{"model": "class-conditioned image diffusion model", "dataset": "dashed paths with two dots that lie on the same path or on different ones", "train_examples": 295000, "image_size": 48, "horizontal_flip": true, "conditioning": "class", "arch": "uvit", "objective": "v", "cond_dim": 192, "targets": ["dots"], "num_classes": 2, "cond_dropout": 0.2, "norm": "layernorm", "norm_position": "pre", "activation": "relu", "mlp_ratio": 2, "head_dim": 64, "fused_qkv": true, "qk_norm": false, "parallel_block": false, "dropout": 0.05, "inner_norm": false, "drop_path": 0.05, "patch_size": [4, 4], "layers": 12, "width": 320, "positions": "conv", "init": "torch_default", "residual_init": "none", "optimizer": "soap", "beta2": 0.99, "lr": 0.003, "beta1": 0.95, "shampoo_beta": 0.95, "eps": 1e-08, "precondition_frequency": 16, "max_precond_dim": 1536, "one_sided": false, "adamw_lr_other_params": 0.0018, "steps": 17000, "batch_size": 128, "epochs": 7.4, "lr_schedule": "wsd", "decay_fraction": 0.2, "final_lr_fraction": 0.01, "warmup_steps": 3400, "weight_decay": 0.09, "adamw_weight_decay_other_params": 0}
Rows from block 5 of a small class-conditioned image diffusion model, named by matrix and row number. Rows with one number belong to one neuron. Each number is 500 + 50 x the weight over its row's rms, rounded and kept within 0 to 999. All counts start at 0. Numbers have three digits each. After the name is the row's rms in percent of the matrix's.
After each neuron's rows are labels from the 100 images, of 14976 (inputs lightly noised), where the neuron reaches its highest value: "lies over" is the class under the peak. Only what is clearly more common there than usual is listed. The data: dashed paths with two dots that lie on the same path or on different ones.
# fc1: MLP up (model.blocks.5.mlp.fc1.weight, 640x320), inputs 0-106
# fc2: MLP down (model.blocks.5.mlp.fc2.weight, 320x640, transposed), outputs 0-106

fc1.159 090:564494430480580589523509549493419470462436478641481510597454449533546524486518504555556430518440585553539534530486522517507514537441430458444470469446510448432493473618474481471567536444497547543452403422492545450460500503508552547534411514535506482536495516547457546594473565481438496501563421513482498437401502401524537
fc2.159 099:443478469494546444478519520345472530624438508480461532414543478485403568505552525492533462548487514609573467517437490504493497575441589471478534442515456502552540543628438397572421425513479454503409565503444464508612406401353549543409521471517478503434535502501426450589497528475425530510522491562445448536516453507520415
lies over: dot

fc1.141 105:491484481482533425471496553480452415456494462569479443542527489589490467481514551496518544572533487504541535488449464488495468499461510533571434583393514439463515539474507594431515531478479429559487560492449459526553477431533474426510490567510494554509595549489507548487572526557487532575570440464490521470476521470448532
fc2.141 096:513428441481435459640517511550459549605555587534493530584474461497544468556481488645517496475529457578490477490518614487467489515533560420452475470567442580544491537497581489496542451458567550475483456534543537454540543410409534430506552490521506600520475508495368440606534475466408540477473508545453454491494458546500394
lies over: short path

fc1.316 102:483422479445514423535450555526496577524473455499543516475439506510510492474491517424513560630655512484524462465450537544560627486508502569523545512609456450477561476593580549510541523479543486560539443471465541497547501406415543412574363476469453506565544559486474470461502483546445468564523434540496365379479493413503474
fc2.316 099:485470503554474489486489437510461514559575510509484496482434590513533485420568484532513534492447466517497474427447606541458416376481431402565533463453485471503475519497599428359516553559469522559535519445540508569526393426538522542456522551474517438517487463484452531569525438457521451456411500507552464557462439529415429
lies over: dot

fc1.72 120:512471658524483474568443526524577457463462523518517543568475412482519442453475514460520563471440445499569515511458437445514533590587467520448398474459534350622519538544492436604475516468441509579474528544515460544500585537603563507477521494417534399522547480473423534502527528506471564520529391493438452501498443554513430
fc2.72 110:438530598403526482475505445512491506521498516500539516535615483563542485507520450566497576457451537553534534559496613511542533531526416429460555486427535429515499502527537511509544509463525505479499507438502491439405462467403441503506540475570402589473547445415533504422527480479488493417465447502514550461535529481470411
lies over: dot

fc1.266 096:484490442425523516481542520426561518447525421582485513552419466502611547516456491507573395554488498513430536503529507347532473559410492441449420513534483502526545562547548550470500541433447576496502499465600432535444511545399593532500451474524546573429481551464476594491534461507491506540526465452539483435544437445525495
fc2.266 105:506553489527475497482486501479498468577548505577562544561508426508529468574473532604521553540474484565453543506500462524527463513460549553509525443413507500494403470533574461553510490466526554492483463526441434623568426495470521544495569462564546482446519534503419462547486424542467488486543497541488570541456452488572427
lies over: dot

fc1.290 112:525489444460495422571503496550493545567500561458439486465433511446467422495525478561461461556498419476436381418490514506419530517502509465519600570546413528386518528559480513402471466550473480503595414510474407488524430405492546394482511427474453556468509469445497629468609498548428613559522590452408513505577408571552463
fc2.290 120:542519476550475472595557466503496547515429447585486528517502558479556405550493506504511553557550448479447491539457504460549444504477630378470508490444472525455605455486428446574559561558433521460475497412481511523513426509468543541408537505542487574473546539484575499593616515550471465439530480488452557501489539551475571
lies over: dot

fc1.230 104:510422484451462528539580514531436549552524449531500529570430442546549470443469522420544407556496467465467584472490469505546566502463436527564465492618582489473533570539471527517571526534541558548418494546534543557606512547490541416506543495553581483527519574502412462505528454534486432402406461637572446421487564395535487
fc2.230 099:447484486519550481498462503429467503487558486618440600525540402527475473498549597585482476527444460647504499433522552459461567525556494428446559508551490478543560488486578445470508528474540548506488459458481411540488422483444491429577391409459417429481455501518533530445515512416512526529553528549456496471415465514531482
lies over: dot